From a checkpoint of a small self-supervised audio encoder (BEST-RQ).
Training: soap at rate 0.0047, 15200 steps, batches of 256.
Data: trained on short pieces for a synthesised band: melody, chords, bass and drums, 26041 training examples, 149.4 epochs.
Rows from block 5, named by matrix and row number. Rows with one number belong to one channel. Each number is 128 + 32 x the weight over its row's rms, rounded and kept within 0 to 255. All counts start at 0. Numbers have three digits each.
# filt: filter width-3 conv (model.blocks.5.filt.weight, 192x192x3), inputs 96-143, a 3 kernel for each
# gate: gate width-3 conv (model.blocks.5.gate.weight, 192x192x3), inputs 96-143, a 3 kernel for each
filt.51:183163188111102157141171168129136069187166172141101107173209147138126080182139171109099087121129133123109088132104136105157160121132129099123091156158166094140143108105167161137195124160112106154080129152145147115092138117142132186147108128127152122142129178148180135122112153089114087174130139112123101134093120136111169178142129156110102138134120152119101144097137131102123064147156182089146137112112119118124087099114165116136147
filt.52:133176161076116132112110115115124172092108100177097096103097090073124150121117164162138158166153169168087147175134087083123130115186130110135247151130156138103086147130203123163158090118115163171136115144110136110140128150129143165158142109096134128135120141130120145153142112085108105115145128120102103110089104151101108143113112192116134118140139114156066096124111110092106086107143093135101066133097124111150135116131169111109141
filt.53:125121079127169133171142090193150138166190106133126076161150104160137139156150217118110099097100055126153150123135113133115141156150160148151130120190133059100083148152112114132123159166115221141136122090125145186175138163126119142118114133112132130140172150185171195151166148190123109095175170189139090108175165154176156087124149173131131130106160157113122126135165130109078116116149101160184096116130167138120145186112153174162041
filt.54:085115141114167130098207170111209192106148144119166093190160109128171114110091092178118083116152181154102097132118201097128126096153157100146118117153139131102129089163081133129181133223184157109094153122114153120189118144118166105162094118105092128132124146144132157163146118140128155117163123129102161131095072107081157148134117125165164171163080096134098093164162146104145144186160110150174168115148158086140134083144135122110143
filt.55:145101104087109128115163168158130102102189183125124125143116079132153119082110099164089075096148109126148161119084137122154178113145137084210177138137134133117121128147181143159114109146113170087080147128135170131104112044078193133105171139137103151158082175222190145132127120117124153112129131167079111137141137112143161126095148125134146178182102113117091098132134146151132145122121073169160125141107119116142100121134145132092087
filt.56:166144152091122123135098060093119064143139205153086089129097135156121073098107140111157122063077064104119164089119137181157140135168166070104152120128096150120168133142086098118124110132121121071103140157170130086141119154135141157188186179112098086147117119064126134026141136144125148113111121136148133109173221154171135114117150146127129126177158136159150142132127162111168090143130162107134107130124148143182195127139131181122137
filt.57:131103060080119146108125165130090167142163185093082126124131158121119145173116128137112098162118137097132133125124088109113106158154153120151186098093126160194187153134145105110126087086097199132154125131103045082076146114127103123178067176183108153141100089118153165218120099128156196157150127194157115158128163162103128085152126089077083115179168154104105131139172135128122087105067101132099152055146053201160162126147100116153141
filt.58:156230169152143060151094119129153160144125146148176121117122114127199171105117103125123125127142158138133177123136101087156114109138175122079142191109141115169162171125147111143216111080110084071104142128087093180177109119141173140167084130163166123124137126036176109166151119144159100068170131173145111094170142115142142171186156181152145146179089157134061068102122069140133143147190181164058168093131044098107185136172127131128086
filt.59:123075103154165142185181146170196112129129147082110081178133145135136168114099170099181151085086142099143147152086120132153121155167132060141087103132072176127081120130117128121165129157045124133168194187159163193173068061098131133123168154114139156111088133112134134138184071109141116115077102093142101169088152186118136105120124131095088151146148116137190112058113102156117102125138155147152143121132113174186165146114135125119133
filt.60:143119077112145139076109115138124100160159103149134219143139188174185188153159115160152140115102135103138147105081136110169102155152138142129174103170104138124112135165159170135134092065083127158103132060098110100129152120185150135136119137162144135146105103097095108148127105138074134099094122107140127143129146135148150158142147126109128055144121169110118166062094118176136156124128145160118119135150114143125134155127090111150167
filt.61:192105093158109159140129126185170169080107040157150149151141116115119123103101111140082108191150112176125103137112161116118078114092076086123148146143179159128122168178195121111089162190184135117112130099099112095096117111099170155171123196150108114067111129090151142124097122125127138136149101089140131129118143127158150130067151165078089127090147092105138099102117127078091097179172180113131107148168130131094081171145140137192173
filt.62:142141157070090080154106123074141161121135137110110152153124189115131044134138121088159113167171126130105072153164102105093127171197103138089137135121127148184185156133119136113122126165142129132114101126118126151155135082099139090093096139145131090144117132110096152098162148167177113176115124085091149144163172174170141119139085106115149152125142165147157125164151204096114140131134162174146099137158169150145159172204177178158139
filt.63:105106136115147206082140131166189141095124128138152133114118119133113083093131113171163082150154123104116117127150087102126123125122110165145155078117109173104116147089092149102100139143166148104101104151108107163155101085107109087123148132087095174182136117141134101129203106219074150105122169136142141087137145176106108126118128194071108127089062127121131160127124079105136056114112118213130157088172145147105145179119194152115114
filt.64:112137167157120152153161111098164138155145127127083112149157158146117180155096191074135083153123123166178193093115123169161176092111136212137157108134141109112083086090141141154098107124142131083104096082119126121119181154127075109138125144095173131123151109173096131122082113105186153097135168137115136111136153109169118090134121097072108093044121122126123100121152123104165135142114120128189143057076118100080099109104169102119117
filt.65:124052113176121100140095129124073112126075108108114137100035066147118180162130152134103123116113144137104166163121191135170161125141106163094141131128186102102091178133170061062145144149137170137186170142137188119214146117100118105108081118093129105112109166152135156163201142144098127068134196150108117111175155118128129096147152158136164153115129118157155100081118071105203207090068069089163089132146188150145160129146106132155109
filt.66:141092094180149127171124136172134162112125094105168166173164172118095130169078110134148124096131180141119173155102118051117124106184153092076088129114100147140145106121123149124179089071110138099178115079122142089153136175152068127089146169100077142096171106151083114103141115106171168126124151155114171167204152192098122117122088153149116128083059117176158114128098141157158104152167171113127141150155179167089107061118060107116168
filt.67:072150164118158150155190140100096080107079100138190149073096105113094139129122148152143146124121092119107112180151197116140134132103129166212174141156142114117120125131137161129087157145118113153103132123136028090139113126106109138106171165140146111061142086154092087088107095090121142099066126105127111118100158140130174119124110082135145182093090121118092039091104111170141151127126182097136155090106100150131145081090118127084107
filt.68:123121098137148115132159105144131135136130149164155109112098064159129112162121120197157119162156098076118096115170118187106133179172125143126106125086110132146126123107142118171100128138118084118126107130098130152088079079086136120119126108078155165152140154161128141136129096079096144127135150166100121141117133168096107117121132185153143148107146105147155154169148110146084066116116071127144100140126097180184226125112156156153138
filt.69:120109119078134085174161150104139107131144168139066111062063071105084116090110042071179103126170177109107039107155174138147160139156101123128103136147161181131157167159190148126220185181161135123083179116148066169142087109130097108099137108107146154153159160095081156096142091134115184162121113116115118095117175207171166170185188145124118100073100074095131091162172172150124070169147214161170159080159140104146089145176142119146133
filt.70:142125148093124115145098123116167131132075102071123063164111154071111066094148144130123144078094051066120115122103081096140138121167160124167149109146089121144174090076084147123171125126089131145123177134125163146132116058115168100114138107124128112161150144182167128135134115067184138181111134092131154148126152097137160149076117094106101121094076113183119154092150163127098112115150112129067055164183127104129151077088128116172137
filt.71:092098140158139094120130125141123126115139105142162076107110153150128122073096135115098085153162124001132051125119085098147178122118127101108161130123127062150122099092142147118136114130143121123131146152125118131148098151117222102091132112170125163119153160152095114109155142162161123094131128095117118157203169072107120139074135153186157152155154157148124154106143123113164121113125142177125131138124118102136146103154135186131109
filt.72:162157138127114126135139091186180132176145149097127126120124136082125157134140199125079144144107113104100133114083133172133104163094080153168117071137152132144135089105124158119050145107117206176175084121137108104169144125105144103138126145124157060110184144086112140179152139139121148093121163141128136081251179163160165140216178062131114142077085193099126140120115117181179157080124154165100068153158110184163111171087126100088097
filt.73:117171177099081105180193151161126137157152118134041091116068076164179112109117118062069086162125099149147172172110147171144129059135108109090129127122129118153147090125167176156131103148132091110093139182161112124090137136132176129166154174138182171138162150153070128122090090130130141165069108091135147090127088122103083095171180169171141154168145180075063091095127215127140181116157145176119149054112040154109073109154131165119125
filt.74:176180170093117186092120191084087189084089125108180118095103111108132107158134140189164102157106131155137131160146131116131109085082192149089140181135129168203104085113117166125105065120119092130137086135117183151096155150121180134104059128114145184153104124149056127181133124093090137144089122160076109125163135164147145149107109107079132072127162075087139125073120126122138118134134131108157104079116106021125140085075126112085139
filt.75:172102092129181120109129091164139150170171127193110108205185139165141107143133146181109127139112125131156136120104128117108056119161128076115151132125142145139102086084129156097161052070077113139173134114168156110105107115102189151129079149131110083078162163170100128085087093152125102168106170127134136148099112103140121126064071123126090110160046107161111171139169183068136090174138092094067079164182128128106148085078071093139112
filt.76:104139215131114170188172206119172188127131071139166223129121177112099073123094124137089104133091120105093079139124150125150158136142122194095089132097121244184177125114126148113129132118139143140153097152137162183139135087098132129188136147171150111131118139126135185118140128166123125119107105102100105160113096091141117111132152135133114183155154150116105108105145128161147165159139172108135117099156092115159132139120107085101134
filt.77:135147153079170150185169192046131083162099130157202183074076116123143150104141164113141173172135137097095078144139125108192152175148137109069070117142115195148173143184136097121120125136095097113065112115137134135148128138170161158150120112096122115121130107113096148158170151142129149135070138101161177143038095122116109097136130153127124117189145165109110152181105119095137081129124149151107140138140173123159144138125132086155165
filt.78:124109115138167054134152123122126116059136125115125128176052149139107131137114153097177089099153089117123166106118081099155127091124150122135174104132116134080151139148085157149118156131149146114129124112133178061121150132099118142082127128138136162136100154096114130180069163193194166070107122154161106094061147113144145107112123166132149116191065157170129091161166121140142144110138147162146091096138167211045193102131122132146104
filt.79:136127137141131104147114075109083106136129168148183118142116147122172136170147131129150178132156151139135097120141110100120131175136135135165141098126090148111093130097125167137135146157075111148065122140193087149175141176183136106096147131163124113098143079112127116164070101100147172159081089104164187102093117116107154113127159146123128141085133121142174168111130116145116135086122064115132109160096095152105126145047089086108101
filt.80:121153120116140170137138142111086154108121169082140103079162130102110158130136179122106094091102073115136121145199119097086128129083177119106119151166132091109063034083133203205116150106193150128140091131158102193131203201151109130088108114150117113078095128106110068174104098151162194178071035115119073150119121135135123116168147112168132133153146116108093123148157169098122165095108153107083143137091133161108099123064129149116109
filt.81:116129104146106138133178204127187119134146099156117118132157185106083071103134129101060166127104176132156161130094176130142114121120125157127088150103119095138152098120109112096120165068046084105101141123138125154121121103075167087121150130107108146166121157133105135104105104106113154152118089141108137129182115054141095142132144097143097119113088135082085166109141091151154168157152121160165147173145117112154158101134156139107147
filt.82:141120174105126067139138075100155066122122113092172107145157157123107107083133120118126181140132115167159201096125243119108093142136127127151136150124180089076150121063095135162153090121118104091071074139091130098191118148171123158149135097032128179157140132120135155059135140119115155114130136123117164065140060091086098093130099079120164163152090121176187133147122131149103086124098161139154127164129104129128083134161110125194133
filt.83:090114075123151190092142141135122094167160173087140131121117020080125136149171163073091126066143126147127129148123176096075093155173182142144095102118148126160155176134153094132130058128055138143132109123078150197135083097092073118134091093132135135154094141144114105136132140174088128159127141143136118171146106188089134158099179158111095157105157074102127148133146165136125111100098097111178076172136143056134053143123133092177193
filt.84:083122130107114112129087119153106109159129107124096135112113127141118144121169191122124120117117147108099102100100094124108132136092129129130193152150183169164175188183137091107086104118165124113118159132189069149144101093079095138121122106162142125132114072039150140176173141131182157150203116153102115113124106146161166184134152144086103074068114145135117156199147207118095128160161224130144186154092136131101154131133146143106201
filt.85:123184127056102133101105128139143146109108099107107112140140091138139132110116080153162135121127131124128130085138208165081066114113141111132127136128157132111066151165128136167152114111097166122110123147141131081112172136118180154142140084106124138159058085099098120153142115160130141109155121141099144060171109174135135151180113113179130097119156146099099092103139184245147039078150130167149109120094152132158134122120120128149139
filt.86:163206143111133132096119117136160178149152123169115072135080108095105121141174098064097144138115166129169142102097103167222137146155058104133104088150160146080095122183130143054094128173109128150113111110094129095169107089112142110142122184128122146124109144056150144168130160136080070112184226149166150140151128151094031084106171168133127105129121122141113100099132122135160110165195130143119142123248107124148135098154132098078173
filt.87:148193179104099162115167171113135118122167134114135141126136099119125124156124119161144215109085136152165185121106132128142151099140132201201123157142170096161104107157204057096086109147129150129118111135168134139126128121064161148159134130152214164159123108077132127117089104161102097108117158147112097112149088107136144104092094139101133093161156163149180134125120123162142138107079099127148127083095133104113116161172190154125135
filt.88:099098081091142072119059020156136129135108089084176148127146107135112089057117097098153143202088137114120130170162153129122120131088044172184150117093117131065082157120163166085099146152178134146135112187219186118208153127148130106080089103031154123072077076084106125114109152113115145076076116171154162100136132201135118102094129139116126122135133111111128050150164160061106100121146124153097052108167210160089117131101098115150167
filt.89:142180070188095169150099138160114151124086120134126112143092105125150080211130120141149094104061064163116159132144141138085133176120089151120146089104132132143152120128146182132181120097139156158145104208153199184128129123098101152088161069083141144099180122132143155127135096097142141194095150144077069150126148106145082108145164096088105144155172162143120093158139106110058061117082064127082041134150106133129069132127085120101080
filt.90:138127110128123086125136124138099121120147161114110075117118161092118095176108125056118107113107092183133098136149054175115113132124152111172117089107100121132111147142129149122081141113155142097108162181173079074041086131099132156101146143166113145080121116139126139126134113168090143081164137222178156122126123175119118139122121135135119158098109106131161155093086089104090117109159131130167141126098150190130180182123093041127067
filt.91:095078098140145187153147107148144125116173068158157111102149117085077080076129070147147170172090138074110078074091097163119135107138176155165131124100147127178152164153156125099082136158132097105134110129161136140057116100117145092124134135121047130105086121127165184168149140174136129158125111159142078121174092127188198171119131146156051112124129073079191140119122080090096118091129102122144113086155153168197126049087093111146092
filt.92:145165165126105072122106135148087170153120123088143180142108049156177166159130160071154113137147126089150192087131138115100088136150059131124151101148116161186121093128161175140135108046052135147107140127146123126134122098111121173121164142119081132144084155159192104116073077099143146161151113071129105110067109099148113116123114108127106168132128194107118118113090154177125115146130130117111117165094090112147144118118098154177153
filt.93:146163126124131138138112133109138084189162169141175130101097134115125127093156104120111156149141070076131125113120118197179120155141078110137082133109127155131120140153155121134064079124135092158181157206144129113132105102114148128138183184101153149132136172176133134158113126100118108088107139142123153112179172129216205098180114125147110094169136104089179126155119073138149174170155102128158139157165195134131134086104118122144179
filt.94:145158129165122128136136200120131099161161199177099165093122119099089178173168146112106098108078113115107119094116105172156093162150137161150129149144174096124128123106118087094129157112114142205140121134121125140173132117090144073048160147122142163147148187141140155139089095142153158174115129130144160135108178151163189175137099132133124122153160122125164163143100113138104132113145164111137136127109124123161142128108127126145168
filt.95:129148093094166117145135108132184135150142144077160148138127125097164162133106055093120186069153133104113112142132146137152091071144111140139135126164178132097206167162081139144118124117147123104074170153069122110115106121131114150199097093090164169127094155093168140056100116129131167037150089097115185085107114141124157125121121095088128053176113121126120063125135106092157094139141155123157119172190086163151115131162099106146132
filt.96:158133169121155097100156136104110154124100104169141130150147119159127011147117103138124069111183176149134129090125121144125131089139175074135069161142126120159185097136161136118141086127176066068147209112040069077146149162149127181156127105115111153147038122207183107114114154120124101121156125148194113168094160134128095078068146184148124087135135127142080093090084089124140143183126053113150187135154197108123129138123211150134133
filt.97:166142157116122110135139171119133127112125143127114094167145164139139085118135151149144064146111076134161147164088093122162158097162088137149228124125073134143157074130063098115113140135172148136144101123107212142135131111138151113075092128136123109184054101185152135087170154160114133162128166175099165115114153073140070071082114134070131149090145086116142091121142090118180146122111058095096084100124079123170196093185143161054065
gate.51:175154150148144122128115130166137104150145098078056082134123124124156108146134152138141142174178082112145141169126095077088146164210154095135149119147088101100082120107120177158116175121145133134139146081123167223185123127102156150089126173149057121149134114082191175189125067105118111105160172131114163165120175090115110126145145187121098154158108169107123143145138124104071137142104113141160131160145143137146121081102116154170160
gate.52:094115115142121105163125067159150134157150126134083125172138118107141132136161175076063111136091136138086104120084144166157156123165148100127104092065084088107130170177133112106162081143182200225210126156169111083104128108094071098136147154159132150172134182153163190191136146158169134122140168155113100169084126152144120120149163115150118120136108121142121131169172158152131157122138145091148195105178128129159132135182084079151161
gate.53:080103118167089149087106090102117126105112123131132121092150176109145151151131185180151121143117078112172166208146138086100119138140122151202137098103082196101112102134170119118123074194134110150172123134124135177115095170136179194162144141204170131122087103092062121115080107145137053126110148143119088120178187112089085101080108162093117175133140140161115160152156206057111074115138156179135148146164139121118135106139172106098152
gate.54:197102131084132129099136198122143181140151152095087135092110200182033122199113138127091076083144110136117138132164066146160135117145107135132174114156190153147125151091146164143137098100242149115114093142168133114102153071065116150110115111158141205111064143187094110166175165127112158095118180147099112144137193153132152179111134217103157073141074108102129143117168132164132126166162147151146132110120135147156140162120128125178117
gate.55:121107123134146125083144134147096099138196155106072130178095164114117148109067162126142164095115153178169181122089117124113130109208156098166194082125111129128081123144095114152133165169193166125210107104112159069133150142167144168144142146117107134075053143117136169152134141116128172126158156108083129147106124108122151145138128154040096087159058103115059081134168172138128118160137116141150147133124146147158152135104106139099141
gate.56:153117103157156137152133141136124114058092097167149099144094095161143056129134111077118125162175199138098115107130228098116080088163135184107163152135152114137141166120083159177216146159164186164128112110098136129082141122138086107119097140118148166224163107133180176074139088115118127127159130121166165133139145114099115112122103112094115167112117097120084077099098147119111139123132177139147158075147119116154086149156139155184180
gate.57:155135109216174114121128136170164142103147114119090122142143143114099090077149156065124116148180121173161140124110078055094139141214172136104145125116133067103093108144119150138118130132172104155107164105121127148121116123102150141149135159150160150165163140103091120151186161169099135143181156140145143144140125149117111147125165190091071102119074117095079107147117138095106122181140126152180192193153150173157158122093108154188134
gate.58:097088123159160079115136072173172154112155164100076129142065073144112173096136164113115113148187131155118123134124112084136137131142112106160122122152167154104111132124141170141084130180150144134142118066097163181125128093108150135139167164175116145176128126127140157146135137192117107083161177133111078114156189154117142138120124122089109137139133058174109112084113101125135139144161135111164111157137140190169125111094069128110108
gate.59:129118086157161225169121077138118144134083092123113122058126100123170161141133148138103133141139163123128093156134136069092072174151121107203159148068138141133070080048080184160112143148190163125150063059119200167143110168108077077084102136127132182160162164110129136134144131135112148188154120143176182181142093125116146149162150171108106114090097102136161163220188136126149119148144116171175135127153127091117053121104151142151142
gate.60:161122089137118076106127116147089121139114134133128142113157141087119127064101140103130156157178195105112031124127161066042091115184188178115133137086122116132103070076093136151152144161178141103133102073112117117143114143097136150118183172176137107107174156153106162151147123129113093117161099115137134126137148158092122158169126141141104116085056138131163184079090136135133171144129134141170149165156169156181176067091135128178195
gate.61:095179161096148105098127128099112114100110092140134158137142126073082095142150175120135122167207151085096095138140169107093076146209169118157170106086076122137105088087095102160161130186146157180158090057105148150155101112116108150120108112114129151184145142148131125135121084097149134155150109178154137124048084071130138178100121130123125156096080087157153183105108147129087135109155108121151110163183139132156155095092131162158143
gate.62:101072104142147158108100126176107098090055135113070122137113096143122173146144165149067115134140132126121124118119106108100072149204084146146162137118135134103098114076136121146147152161196120132122054069078135100121089102126156121078110121118139200166149208187115142167096127117065161165183129142155157148148149161135156155159166161094089158067086065078134127159153108116123153115134135143144128141133064142170117136105118138154114
gate.63:083095130144102106095096116232150130106141165089105104115084084102123107095115145141150138063112120161156129106126121108095145100143184147119155141196173124134121121077108184111097114143129170167170126127098134121127125151161120155131138134098132133106166105086172169166133127149097138168147137157127114099136136179082133156152142172097103151082090079151086081168141160142174099121136148112149126066097133175155099155089056129153167
gate.64:149122074131097055107120109183117127043101119104144170175113065113152182127108104116137130117106124091101128120103090144156149184199164120132149132133106139109143076116175174182183144178186135139147076091151146147181096124129092111122143179208176130116202153123128132109050101108144108136188137106151173144129164169118144136094163161068104100081100116092085123148150157111135113198160129156179135150174116186181143093087151114142114
gate.65:093099114109106147097115147153165115077130154067112137142174102078119133107125118126149156124167175125128129130132126107132112165182148168196157091095140126103103089109121207168135121179138154181159092111130086152116146175096158143135174163155140151117139150114131107133174134207119153165117109132119141156153155158129153130132169173100069112110205136138130133209203159136085100105095086183164117163145129176190108114124134124134167
gate.66:122103112136166125107086125154128141139133110165108134149142187123167143159157149135108117104125116063062091157146188079087075167199113097163199104084151143177165052072094136205154084117181142155157143121112090141185078112115149096085119120165103103125162132153126119130152082116085137103161135158124154180097121109141102120088105142072038088096056038130131115145133133118107151172178151161128190195134109157128097132129144144161128
gate.67:112138097137159152201179135156101062121106111181131133096089085096112142093112131111149180105113150124120127092122112190094141117172145157122155161138131152115118160131145167152125138159158128128129107088090070113153108088085076085064134165141128163118113098090045137119153158179108115135143138155181193129071143131114138154180172190143109129165145169104136140165148142089164136103127121156183183165123105146160125131138102112207168
gate.68:090119169090138142098116171155097082115151132110107060120143131136147132115114120122158140192144139109129141137108104119173213131119139123143124139137118135145119067092145108110131130102179138120106098125092092113099126144166180184091164156149160100127093097095135133136103155120135139072189151074149127097142169125112124156100168174100118113117090103152100082113097127132223221168147163180178181165142118180134100094111114118117141
gate.69:160134141130123162144150143123137186149110133080160131147073071112159163135143194121070112121134150165186123142145109138123096203088152136170173151123098119135104096180149165206093122132195142104131080130114055127070123126146147126114172129126160205131090120139135095163128151147143147128157143158107109194152139135087150174115188217128131123132117086145094193183206159123098168100179146168195098177108125161133123140090155148140123
gate.70:148153171163147138106088110178150098111155128087116155198120138092095135131152151115127116178176141178158121169163158140113144134191124144155174110093068098110077068053122131121101165173156159144162133098123199169094111100115198146094109143128116153150183150130142146121129131170126141124158180159109178131104133128137129126131083115081093102112070111112150142224163120091112106117140107166171141139132114174167129085134163148163109
gate.71:103159134087203196110117096081149119113165059093111131161059085142134167111099104174183144112200156095176188098155152178158168115129134127122145093112062129097147146145144088113128120084129124130144127135125138130191122130111160202185112074087164174176118148156172132111127065058118177119103130178128147091092113120157125136125108136141154100155111180132136091153157133198081084144160129201096140142159151134071172114165142092137113
gate.72:108101111156151120135119102168152122138117097161081110171165102127111182131166227113122201143121109110134067153154180085178176149133139103108142126113144126093113077040092169171150111166103154142098095130158131091159145169102116089105095133186148154179171141070108099161149119113096102104124150114139117073142113101104102127159178139075087087073086150100102171131158126113147165161168152133116138193157129184177076124099132155163172
gate.73:113127109137148096131119168136130140092117125129091094151103161113131076121111109086159115218158131173086129132184117120126130161177122112144204099107176103153140109088107157165127140153134131159156079079124056184167134116116115131141123120121118152087153147175135195164135136105138078082112133152167177166105127120142148165108142166045082111100102140183111167093098109100119108148185118126110093152142180135135123101120116149165146
gate.74:149172134140133154127122131148135180167143124155149133188164130121140115146179175109078081172113112162186234080101149090135105109125097187172120194122136119140112133175141136134112105158210107119143060111173106127116110133159160160194127141123081109148148116137104110160178126145107126135113117133134124118170100122133168123162121092103136137103152125074149148124166218150113131126166217094136124124154133171163083111143149172102087
gate.75:118130114096113109035034087186156137079067113077103117089119152126176132127157151106136136111127109157127151156122095116141142186172111155144129187161148117108080062094111160156132199183168122104108091116128060067041158152122180124065089132182200179170152120131148143179124043125118164152138160116093167154137116069114172140162140150071115129126105085120174151159162093098141146137109121143187106123147153106160095143153124133157054
gate.76:116162101132128124157112061095150121102057085156124134140115123133143134112116125142138166183180151119149123089151178146159175154190143112146152127092108167121127068105111136165147134126145097141177085095071076105102148159183181111110110092074143166177177177141088131122157111133180147151170159141141111095121126188151125138136077130114128133141082093127085101149132173147172182168120132105142207120178180158187162088093115102186097
gate.77:103158146141099112133131090139132119084119105100118161109081090149168144147117098172168127151159086196126162123116106099076069192169121113161172111169155172175117116133157107171202144135133211153137068110109196195120111143134144129103168136121169171149144124136159122158145127148104143081140145090136200197128163141118180189133132125079132178088108159153129132165168150139156152137126116144110137172138159128106122128100129091155138
gate.78:137122096070156215098128096155186175130127107131117156173145079143127136119168092136131206140133183084128121141160172212169141156138120141116126092087138095091110158125123130112142087089124175141136143128104157122106123129110133164225105075068122160131159122132122139115106070111058180112046133176107103139105102140148141124151082091182141173167158111105096096129182141151115100110134123134125142160135138156142121128128118118175193
gate.79:150084167113129161070107127127124128150129147169105165150149134063095099100103132097100037105170194185136142123121119118120124128192160171151151110106087087102112118097064114097084188183190128170144164117135131161113125100147149181118180163159121216134125144161125152105142125131094102119154133113131109127098116170137118140081116179121109118110064091070080113133141146171182119166105156121220154079163163178161165043118099147165190
gate.80:129193176159156135139133159134094121141126157110109167130129122141142092167131140092135111094093089104136159058125182142150133155156084092157105146158141128099108156104095084125157183210173133133138153089128098138169134137151119098156139155097086110130091111108143168075126113126132157154167135094114153097125128099114171107153145174148168185122132181093106090183197175144172044158151158162148072110118117159124113095096072109115084
gate.81:142112061164134126166125154145135114129126102117073161109112115115153166146154152118122138146199080089090109148159130162142113185219173062129116131092095108136127117138103090128095147148144124173174186093111104094134144104125150183154100130124095071125097115093149110105131147115152125076122133126173126157107143096117180163122135150164139083109114126087065072154172084118112134156155153127172131113144150140174151135123074142190175
gate.82:142159150111089153178215148122165084189130176131153122093122081142189147187178166103083106170128102113161128139086105151153103144161146150120113159152180142144124112149156134128119108116151104157128129177153118097070147146118167127119177195153144123107106092135151198139106125113111142163138130096118173098221150125174185158158136119077125160144194184105091114116141132148208187140091175158152103129111113144149059101103129116113069
gate.83:170104130114109164157126148124139141129164112110114169136117117150084149129152121107123089116145163111145133127138142173172128162157137067127122130124133113110126152128146134125110151093089172120126109077120097096064114059092106110134104128095147129173168144149130139081111075140084121140139146130077130174141104153113108155163162162135152121084087103131113122146160150175090069147148180129163183139135106135130134146133116207131192
gate.84:132114072128140115151110098139154140121175126145116137107148150123138177108122112143129143114134129132138086145178117118120125184226201115160125102129098099091099156085074107121127177155149164134102093094136104099135121061079144141085054125172140132148121134094185130133124150143149127118156156165130104120133166149087135105080160163063044057079041070096064083209152146114106106146159160120135148148122116172202135123140100115126125
gate.85:134142124115107176131120142167173147118101095120115147098151069131117105099150150138102155121110122119165145090087146123095101160103100158150115147129138117160095142127144056122112124132127085122079118119133081163073110112103051049141155137091114112147142131169132132149163095093041098163110100123067139166145068132137130132158149106116118092038151104075166155121110166113120086153133148078147135146080154070141112124132125162121164
gate.86:114112101135130123099136146119145084168176141112108124172090112132136189163179149112132174116120120139174107103107143123189188143203131137144099122087114116068081100114097105080125159214134150169156101126133104058119122038061131097110143174113133141154093150127130159101143122114139111135131166117132198126134145145169159144110124156114111126139128160164165114183189162126105093159143133193202165083174084152124109080131134109093138
gate.87:146142128096106113103152115083121095144136104121071108106110098095080113110197209080099100135151101082123093139117164105107102147188164162191175120155164121175117083102143119139163150154161135153143104101111149089103173121149173139160129136152114154116131134136141125114086044092101110082169178170099087092178145138130096150094170136088098131092070124089087135127148189117101183132137168149102087148109181167163164130053089129121126
gate.88:054099115139134181078139193153105121153132161135191192076095079109136151146130153112124104126152137120105137114121138178108140113175147157179147119148131105133133150137131091127105174150133088126126151141062137161176116097087102132098095099167094095117083118156137106137112093107188189152151158164168145184116104119096156109124136169115157145138121141153163126178173147144120161214190163130137123162091095120140142109164138136163150
gate.89:163131143125147156096126107092168104149131114073124097153123099111119150145173194095076124130150087116149126120092156124139117143141143096131150126116103157137069140141138091158138099149182168157169194106078166129112104117090054063088100100131082143160084133190128151100148101103141158098148191158139148139155112093123152139109098159072115113133076144126149098138195181118117152103128152088161093163147162117139145105145156158126140
gate.90:133080140189103112112107081120092135115123118085126116091113165125185137154117141140119124119171149161119121154170149157127157131183138142105136090120148067113117116104144127083097129147145120118119126069098121131152092150146138115073177113115143147119132124112126142173126078079125126158119153098125097190096163147108112130118134153117110141100050113122122133144139123138172176132108121143163188162139138137160161085111169141172130
gate.91:102115084168152166106127196110130150134162136118108103161124105069141150091115124099162125164139109206130116082150150106123151200207153138159142166178130100104103086082127156135105124124137150167154129114108029074092139114147124114134097127181128097143081115099128177183136073140140148148118126098126163179119131139112134134121182164130142136126092071105121131165155141129090127187180103198161194160105099142135120142116083160211153
gate.92:103100116086166197146132098064152184142128103145144103025112147179181135107155150084123141142125101164135088203072091096144100127218226095152140162147193156106104162130106136083086097172219100072117143140114139094118109132131179149156113124107142154151103100105092191187108140126138115105168173173096135159108104119114135118095091165120150106108101106142151142131125100097128138125141148122177140032136162163148186108132103089085110
gate.93:138130142172157114131134127182134077129112084125157160109092155106155181124149135077128167148114114139149153121121143110168168174205159197139121148173119139126093127107162112064140141178154116155198154153103123159201132094144118080136138241186155139142142161134146188147114086114150128123176175122123133159113143119168107073134151171098131114105121133117098149153121090113153164175131104186168139085110101179157138145164154190163183
gate.94:113141136152172163120172140170119126092078049129116160064112135130116120138177177092059082151118103130133125187117095117108168128193180117113128115093112053083082166095098127113095146167165170166178094064069104142122076097090118105168120147138107120139174147162095097134145133107100128111133151146130151161142133140100130135107163187123126135065083105085109093108130137110139165131088112078139061177116156109173157166127127098122145
gate.95:136129153129064133140117108126112177185159121109119159129112107150082175164152165115127128143115215130119132102161099171181134201164074165120112126111189151184141090095153125101143155147124083105077130097144138160179131113153162164126191139107140172102090090112108090135132123144106077182122130079148071086166107096155142135160104165114092128111139180115147155089115118167132138134141153200160094118129123141090123108091116128108148
gate.96:122110083134128114114169124094095106174167109120068115134103090102147105149131124052079107125143165164190162095086125171118072113150157092127164137121147108168093157122095163137153119169197079163164149083080131120087098140068087064063173154158119147128024099163139168140061108099095128115146117127088111167085047080147150131164117154091119131095102127197133110173171146083127131187144136146175159066101123105113074078122118144105134
gate.97:122120132108092129124113130134139147104150158194160111097122174166162142143140213110069108114142097155121092083103118111091104116140153111123167162158119145138066160098096096146117104135158129098123145101125044114113155147111121107107136147128144140165084135194131173189142130117127119129139150168099155197116138084143191202034180214129118121137103105170171203092141137141111155104166182163171141042185219093171166134166153140154137